Weights of a small encoder-decoder audio transcriber.
Training: soap at rate 0.0025, 4100 steps, batches of 64.
Data: trained on Morse code for random letters and digits, with fading, noise and interfering tones, 10.1 epochs.
Rows from block 6 of the audio encoder of a small encoder-decoder audio transcriber, named by matrix and row number. Rows with one number belong to one channel. Each number is 128 + 32 x the weight over its row's rms, rounded and kept within 0 to 255. All counts start at 0. Numbers have three digits each.
After each channel's rows are labels from the 100 clips, of 14976, where the channel reaches its highest value: "loudest band" is the band of the loudest frequency at the time of the peak. Only what is clearly more common there than usual is listed. The data: Morse code for random letters and digits, with fading, noise and interfering tones.
# convs0: first width-7 conv (encoder.blocks.6.convs.0.weight, 128x128x7, standardized in use, each kernel summed), inputs 0-127
# convs1: second width-7 conv (encoder.blocks.6.convs.1.weight, 128x128x7, standardized in use, transposed, each kernel summed), outputs 0-127

convs0.20:134078138192117111114141141124124130086148138139180123187100167137061132140149067125176148138137135140139099038098144084091117130125122122116130159173123151120157177127103153122065122118119132086025107101092142151150133134092143108175140101149130107136118152096111140150125073127053082124107115193139118117088105052108056144140128152127109142139157113130117150181099092118141057092055
convs1.20:156164149163140133123046128120230127141111120122098012131098160148167136203134124126109117113155082092093066109129111168128080100150178182191104030096073102119099131136117112110136104104097146134112137123116124128114136164173174117133146095117136130150195147103090126082136153098095179095169120119068144110126106143122117127130109116113117131112160163124142153123140159095144131100180
loudest band: 500 to 1000 Hz

convs0.124:130137093138093113085132111131083136134060110111083149142104156097146149129087129069137151162134111184126163179105130152113128121146127134143139059141123064119085176111145140041146151029062097115127118089102077150158176110110089132113177080150118142145107084136133151132124150136131143157106135169143129154131120087104117156061127100153104101094175094104172185129104084098182124090206
convs1.124:126140099159083080118140014095086135154120111152093129124039099071175080098172140089064138098108104132176133166096113083115138149102108107106170113152120099076101129092145087124148135106143086116117132124092104134133113090148065169071104144086157125119102118151130127067149078136104192128147103143116147137134129100101170158104120109096166157139179161088136168068162138137122169171104
loudest band: 500 to 1000 Hz

convs0.25:158136164113180132146127154095164065152121186100170216189154152152145161137084100136178192120114157132139139110116109087113065099072148127107142127155155155185128114129129154182099153152164112124103124079106178148138150177063171159089104064171210165144140153125141106116161075079103119117169093142103118144153149166101107132136129105150125157141128074138145127115175068122115117148149
convs1.25:152119151137083165130108105094149103153155161128125000083175153077112114169199101134152118156145101137047117094088141135111115142101126065126136168117095110079100083138161133114130106110089131151093111105141121151119107137116144078153125127140187151140176115158180130115158088167102209120107198154136103173088083120165097176150120198115153092118111116151144148110108133150120131119160
loudest band: 250 to 500 Hz

convs0.65:174103149105068143115105125086098111098090114188151143080162157111080093116114178126140173084129126177115152126127129217134150154141116166165134130089216111105089119111105126110116088113094098104133090174181143133136155132133165178178113162087118105125057074137145152131138072131119131063197154150087148098093155135111121131099182146156125092192142093092142129107137145086138073150145
convs1.65:075078101063148140117086117108097117119110066121123116140067113108110108087091165101136055156142090101165140173133100102091190129149117076148099106203118133122159151143098075135103132111114162098133107116135155123102141096127107049131111129092102096089088069101125141102071116094134082094065164102101136143165205154080168133110136076123172146141121113156170146158126136182093168125125
loudest band: 500 to 1000 Hz

convs0.119:148117087137068119123142128127158120171107153105177078157158133140069111115130132141157141073141153108127120130120163112141126172129148104097109137106144070148057062128160124084096148098091049118141157074136144155109136060078138126161170100140127160129142081130147168151086119130155148141145103154141152168089136126104104123074125103130127121105183134110141096168128089154255129096180
convs1.119:113158141126082086145093080110136115153137140146162130097076178072172115117211143110097118096111146155102107158130131125099160103112083117133115109160128125115121093131138100145128159082159096134145193136137169192119148138214064108105144149174093105113113064089129082137111140099178091141108168163123087163050084171119120164094097119108091078094082096125090110127124068092070111105123
loudest band: 500 to 1000 Hz

convs0.73:122078101100114063108110131089090132155128086100166163136127105073132111116126144193099141095163092116152083000109155132143132141104187085124112122223104137137161091114143091115093134129066170133087140114097116131192082072088118073178133092074109124130105110131130163133150149127114180085095123121070122114099088103079115117103148139145137099166126113117160119125107131099148119134140
convs1.73:110141118153143170131129039070173092104102099128039166142178067168151092130133124113111100146132092063076132085075106112139076122068055111175072125123125121147074120127106163117136112133127150177151172152152138146142135156141177106072167171144119105149147138105098085146105138122166074122134089183097155136140136091119200136148127112123116136152134155164150156117119093102163092177106
loudest band: 500 to 1000 Hz

convs0.29:147173165103065114090105147141123145144174165118156149141128141076143139063183081120094172125147135117114174087125169170090145144139153097124140150207159104094150076162086130167127133161135114184087110108131150117114119115116121082121111038162174135128080171128114119129143145129128116080089112133070137121111094111097057138133101116163099077050095102108140174200177086105155141111118
convs1.29:112112085119186128118072082121126155145110102168062101105049153151168139124105115116125110049169099097114112137096130085081121110118045123131118085172138090097159107114113095114146094106114134157095166120118155164134149133158112116128161169125117110166116148125137067144111072160071114148067097059040112136045104108117112094108128120065077102136135145141115149093129081123128094116111
loudest band: 250 to 500 Hz